Weights of a small image captioner: trained on rosettes with rotational symmetry.
Rows from block 5 of the image encoder of a small image captioner, named by matrix and row number. Rows with one number belong to one channel. Each number is 500 + 25 x the weight over its row's rms, rounded and kept within 0 to 999. All counts start at 0. Numbers have three digits each.
Before each channel's rows are labels from the 100 images, of 14976, where the channel reaches its highest value: "lies over" is the class under the peak. Only what is clearly more common there than usual is listed. The data: rosettes with rotational symmetry.
# convs1: grouped (9 groups) 3x3 conv (encoder.blocks.5.convs.1.weight, 144x16x3x3), inputs within the group 0-15, a 3x3 kernel for each
# convs2: expand pointwise conv (encoder.blocks.5.convs.2.weight, 144x144x1x1, transposed), outputs 0-143

lies over: backdrop
convs1.78:498490448488497500461498570484489465519482471491521487491515512484498563478498486493485456491498522499497510465502537497521508506461548480504494504511494487512519524500475496504466474463495498482530502496510496514477483492461529497466519558561487475473477473604489547488493493474488529540491503511482466511475509502495486502513494505483507513477487464498485559499505467516497531506501550477529490470508498492495500509510561485473461
convs2.78:467545533508559525473460483500503509510531511494518519474512481494535469544472527472492497506497567501478575490516498493479507480508538526490489504508528494536500497446505476489488490485488505520482511511496507501484507514482462518499476467461462441468507511485539476510514476498446476500515516527521535517495503449524481529457501480474487502500510476506466590495466477497523518496502488525519503492486524494485480505515550487496485

lies over: rosette
convs1.8:493483469477516441461613483475487481509490528507491503477517502487494492477481527480473485492498494478480467489498525527532480488522534455477527501505474551469505521514513534472515508502541521521507486489511486518490502540529534505524456523535483563494527505477502476499501482497518488533504477486508559506535501487481505566479496468496503498516479488468477488476504501485463508496469487495524532532480483541466497508510519545489498
convs2.8:460492541527488483513499483545542490515491460472483477526530469475513486511462485503483524526492487443490498498492490508456482535530502534515536543497501494531483528511521438507562465460463505500480499515498513530503473522514528557493490499532521503504493471466486482533549491509490509453432488529507512498485528518510453517512498476466496487543485522491506486493469504489492502443501503484526502533486476503477521467540508504509484

lies over: rosette
convs1.123:510494488535448526448502525543504504513503526495499490479511541464496513568466509531496499533486505476551524497476473521485479493528488481503565493469503537493508480471468493512507485482516507479564451523527518477483472509540528487527527503482466511528546462492516561495490482485511507481475531516495484531449507525505487474491506460492488491519488541519493507442506488477481514479495516469526491488496496532490480494489460466517509
convs2.123:510519497524513482505530510551516479546511511477503533494503503489544456537479529500502481476497496491502572489534518559469495497506515483513493517488476466524509537450461515531474494507489516475497508536477457455465486485510517468519484498500466515481498524515474523487461490499512506486489477531488458503483503501553531514503499549481506486528533502487505492506480456488470508499527502520451517495486485465514511465499461504409480

lies over: rosette
convs1.60:505489491495504516531541458500482514474490493493501530540447546491520505541536491490497496468476495521474491508502523510505507515498494470572486526478511483514483513483522541525471505468465542482495519511503512501520507519461536509501444519514514464510482535462512496490488483487492472501534493504486488474500527485492474479498518515541484520482500506554476529470545498539482535524518503467489476454478499530448458496559453478482547
convs2.60:528494513506480513482496498498504510477494505528449496462502525523466503493518487508533540481481450484472560529539523514480481498504554514539519471501520455498478533530505492501489487516490485485517473564518517508506543479484492475481504492492498495460529502513503510522503510503493450485501468458511501500543478564495506519508506480516484485556499545524580464472487537475476506496467538497518480461462515496499475467505521499487471

lies over: backdrop
convs1.134:523516503499457463477474533478515521548473466477453576523512476500502485469491503507529496518458474440505500490466502485492507487530444537448512479510463487481495471485476450566550484496507506500498475514480505447525456467518508513508513526490509519501507507500496493522507514461523504493507528477507519496522476471473516460464527480499495465514482493515496556491485475513467503514485493496519492507500463488447485510478479489507476
convs2.134:489491508520488480529494504501487479498511500537487517478485492529499529511513497520515512507497507452450492475464519506472455473495462524509525486497495491480473458523489540466496496491502528545539497488495525477537505492545461456446499469562513573508467469491514473512548510515460526510497516501471484447511512518522506526493489528465497482482504485482460498546485484534451482498487515527454468507509461545487474514517525500507492

lies over: rosette
convs1.77:488517485548481481518496494487527487450492557514487501540483500495488510507538481470485514463500576508510478501460510584490448497491499522495500494468517484540462479472512447469544485464484488494505463524524467510529494523486485480486496497497514513480536479478527505495525546490474525496547493465536439482451509475496495550489496534494479507486511519508462490514506508512507486477469531512514485473476532503487503494488527511496501
convs2.77:499485502510507503509502498508493511445488486523529510429500467501490513480537497513501475509489481509507529477538460505482482533474507492447509521487537485530490538493499526511496534477495496547510501508483464466480495475533494485486530518476536452485489508506493507471493489481459452441539531464503485559490487535475489461492495499559517513528512552548513491522501482515511468510495487538492519484512493488574462511514518465501491

lies over: rosette
convs1.125:504521466492547518492491495522526499495461499557524480495545504493504502485480465481493510543509538481479480516521464538526504496489503508557480468515469483479482472511528492497492509515527513502502466461503562463468515463478490491515543507507524494479496515501519480512515508503540498482488504464500495534537483451486499478533465529499512535483507523494467548538514559435495514483500521485493474521519499534531456524502482448461490
convs2.125:517504467510495454536515459529530498468508517513485490494478494516510471514534546522489524523495530505479460483482439532483507451505483559526501486481500520500494510508467506457521517458487499509473453494484465481462530528489515519484494504469517496464473484478512485506490457471502528490548535523529476465508480495471482490535490521517506564453498465472532501492497490511509455494510488498531478529489467561526534517497512506492529

lies over: backdrop
convs1.43:505540523464478522522527521487508485489516478482460517524513518486516473548506458503524509528515460523501487504503449503491502507471494508501514466492477511470492517462526531478483486534481497535458537506488466421506513510472493472460541475483494518475485512487465527499495459492555491509458505542493493522470525498518482514501499497515496455490525518521501442487476492484526493471518469479514492499462562524514498527498469532446469
convs2.43:506482516494522490461528504471473530517514468507491503501512546476501513493432515540519501516502518490568512476507483487509520503497483533476487492493470488493476516482544492489493473493480526495468548507452476518525454483497481538478479574476483482469499474505538525474534522505493480463463510489450506479541528494465530521530519444489523492490518513513555522481503508479483530523492551478490532498518499508501452515493498480483513

lies over: rosette
convs1.99:531527518533510517511508493467433476482515509583496479513487476491527506499518529489478508453501490501504496506536512561513496506522500504508529452486480484502511497521489471490500564486501487467490492520479473508478499484498439519520524508527543509503522460522507448491484505506505520518482480517472482508434494479546489486468529499538501529474493488502482488455515487466498513525532512561533535528532486475477470505507488515473475
convs2.99:479477511546490511510517500508513467491460480447506512506483509509505447452466484525484562490472516512505506518501549538513490499509477444525487534483485493502473490497503507488514436508495499505463486512469477494492525500510519537521510527472505497518501450519470471479546483497529503511471502526441480500503495460487528528528486461474486533466511515458527538534497488479508473481511541545555530463487501509492478506478482512463479

lies over: rosette
convs1.122:502482518476493465508500516517492499481540503452502516485545476500532501503480489534445506483486508485513531489493522468485500505501495481506478488499505498475531503514512531495537540527480502492512500548520444484494528478476514494485450489503525443507478489479523516520509529480490539488481495489539546518511494508553545496473500460501549475530473459475494472468548475506465514508539514541497463569480476470532484476526481491456510
convs2.122:530496509500464498489511499445490528504489530531477540468532522498526545511528473484479538498479468465475513478508493495516483489537478504495520464437510490479470498472514487459505422487498499506474459483488465471488562545472488458508507531482487481476531473523481486517469476491505475504481496517506478524505531501512515475511507497484508529481488484524520438499455463502484517498458471519517502467507466457514521496476518530460506

lies over: rosette
convs1.50:506474520481497453450474542507519575510452488518491507535510478536476456438484451485499545492488483531509473509541509503494550522497500513508516537486479534480511507538453493487498515487473481525527524500486480494519507522461519503492517463513509497458516477520485483464520518492510520513499549475482476509489439496512507490494512494515546528503483525536528482522494485499499454484459524470467489533482483479513510495474507503458484
convs2.50:518537509520499530493480490535527514485481485459493479467499447500492503444510465484498454545504520524530492432477490487485527498533540520519512504473530514509556482486474542515484510515501490516533496450469500530488496498497498509539476520499462496459521518508497541504497484530482569504549504486489480512509524503513479503498460472488481515487486478495487483522472503498554515487490480523521476465558463504488492494440467511476495

lies over: rosette
convs1.140:446501505494553520470548498427471484482542540511549539497526461497500494482501486484534491534489532505521500484538481515507511516518490514510494520504511509524533488525542496489528534472509507500494537499535488529422501523531535500464506494530475459496450517524500513504472508496526449510465503494535511473511456459495495469516527507488482507502493475479504528490502543510524484501539489521508507454540484494526479520482525493509506
convs2.140:506502498552450476513511516492541524534515515500481470512475489496467518506501477519435472469496504448440465471509468521513456506498499534497501469528515519480526536511520476528511531546505509523493473547453483452548508519531520526522471479525487561516461491501516517510548500509492489491570494497502529470522510494508482529489489486513506513492488527481515533492500487508493507481523489490489537495535515545498496487532510538518514

lies over: backdrop
convs1.54:529530485452505507492515554540507549534526510479474483511544491458465507457470510505508501550531487505516476507474535528479559538475511491485506503516454488484526509522491470470548503503531527527500508488513522551462484521485460487484491489533519477477497495494509520514489499502522507485498513549486449550533526521504477520531520529535515502550473503500490505504510509471476485498515506530472482556506478490540472492490491473478469
convs2.54:468505458446526566491514499481477488525485543517537488527491529509468487556471507533467509562479498490521503481503487509469517448489476480504469462510541558489518493528474495493495465492527485544488515442510493546459477473486483510484475473504513494465500506484501456462512519505455504541486536516501480504475491492469514478489495492469470485512469528491505479510511517519509526488510555504457501483528507515496534508498518491511511

lies over: rosette
convs1.38:509471507509515475476479493470534466479449499452516549487506518489494481514497442501537522476534479501544484493478503535510467502490500490512477494468483514501490512549534492539490506505487530515489510499500508487537514477541521518516520495512464474474477495524558517504487548516457509530525541527516510509521506490515522448467532491458484572489536457505489507518515517520569504504476510495463530497518503509507485502503462530489460
convs2.38:477513527518494509508491499507480535455459558475476477484491462475474455479481493473497497510534489536488526518500541492496548514506500485504516466506472561523507519544521507517550510495505490504476523494536518514508502484537522493486526551543515456478519521484500495524556494508517500505564530477471494532530505489531443500526528488506499501501509540556508517493509502476527455473484511510506510460508488500517496468478478476535463

lies over: backdrop
convs1.87:501480481473520512475511481480519546524485493491493557497477530515486489469479544504535471515480467467509529507546533501474441462495521496481510462472487481561464486473485515492530522501494505497505468552490545487480495526506518528503488478486492495533529499477507494530512493494509480549514502497491469494478491539504530467495468461471523518465523479510501461485525526549463514504483512495527430501451539481519506512475526482525490
convs2.87:481472478519476498488560486499502484482463500508464531490468508499520525461480542478509498480537494486516508493509502490437448487455474539476472503475476492479536471470528483479503496512459505522469550495466525510464528500487471490471494509492497520494512476481485456485533550520476505482486465491500496492533535521456508487515525482522490520511499469499479489498447512463506468502501564523486536450481499520466509484544454504497515

lies over: backdrop
convs1.31:522482456495504485463466515502484470505551511497473501518461474524514493461475467492512514474494523505486530491483493472481553501536441506530485520513486514545493526544556511447511496519512475496495515514545457511529518465526501520492557524491508514496479465491521504510480475476494497508509511461482492476482529464492477494539521520470469487557508510532472520493522507478471510497515507472547440482459506514463512534515482501481501
convs2.31:530492522479476499520499508485507490540461502539505514492506519483524462504536493553468509562486515488513484480520481486531505532527494543502524495517499504516532493482520493520535482504489546479485518541470490569490489513509479491506504517499536509500450458510523498506437509491505480470525487556549501524431516470481530501508501514506493531495532518488541481458501544527550481509507511529504524476513503525514495479469480549472493

lies over: rosette
convs1.52:481471502468523466484519487455490528483451582505508501465457528471548440540561519494509483514478469522497493528510490500459493517477498503487522487489527539538462527503503495482493515481486498481506477481470491502487494503494463509533517510443486488523495502513476470508481533445482552483479499495498497492516463528494463525515508507490489552475466469488500530486496495522499522493514498521467455502509481504499543501485516529480452
convs2.52:516530541504519529584488525483485474473498512504470516535492497541481526520533524500505499485518471518483483511496519531507536472531533482494510509522473486546502494529502502474434506521483507499550470477512499530528477494525509445468483478468555522482499494493487511482539531504497472485491494490488459535534503515484515484481518517524485489509461486503493481481488497484503508543436481433501472461489469494511472517471464474498476

lies over: rosette
convs1.69:478506504520566501478455522511512503501470475524466520485498506480498452476509533502458501539473494506487535500526465508501508477534477490527457501491497478494506502488496479470477520511469483518538465503472471505456479460506530530498478476473500510509497495452496420526492541497499495494462515484498472501488515493480598475499514509500459486518489464483507476505510502498500473472529503493477507525507476547502497489446446475505532
convs2.69:499490513488488502491491487501492515504569474483514467455491532479523526464466530508488498489518504454562502494473487503503506488534492539482535471462513527542455503494521544486532509493509496478530517477523475533532518492540440475508521498529494474454531544517503465499487523533460542486477502522508469519543496497428477465521482504496504498501523520522480465459471486504510494508499492514505505461515517497465524517482456482521504

lies over: rosette
convs1.116:489513521485484492500517522492477484494470516525500492503478553486531514471516504490531492512501536527462528487488500544499540528449505508479500500504522500506508490498512531543478502497487530507461523482497553500498509465489496486492514505511523512548493458477483492511495511493526468488489492548518503462534537469526475474514557574509499496485485519507512508511503483514503598515498484530496480466450484457509454496523529522503565
convs2.116:488523504514483489510538508504543480533475460538540507481480484475490506513500482503491547519505496513510476487491452454473504424495500470482496475494507486478561544506494538449485492540471508516492502542474528481495516513460486515496520515510511518494508498480478448491539505512450513486497494495484462509475450564464509500502497495543488477504509477482484515462489537488510480476547506488506526500514496544493500471466487527537454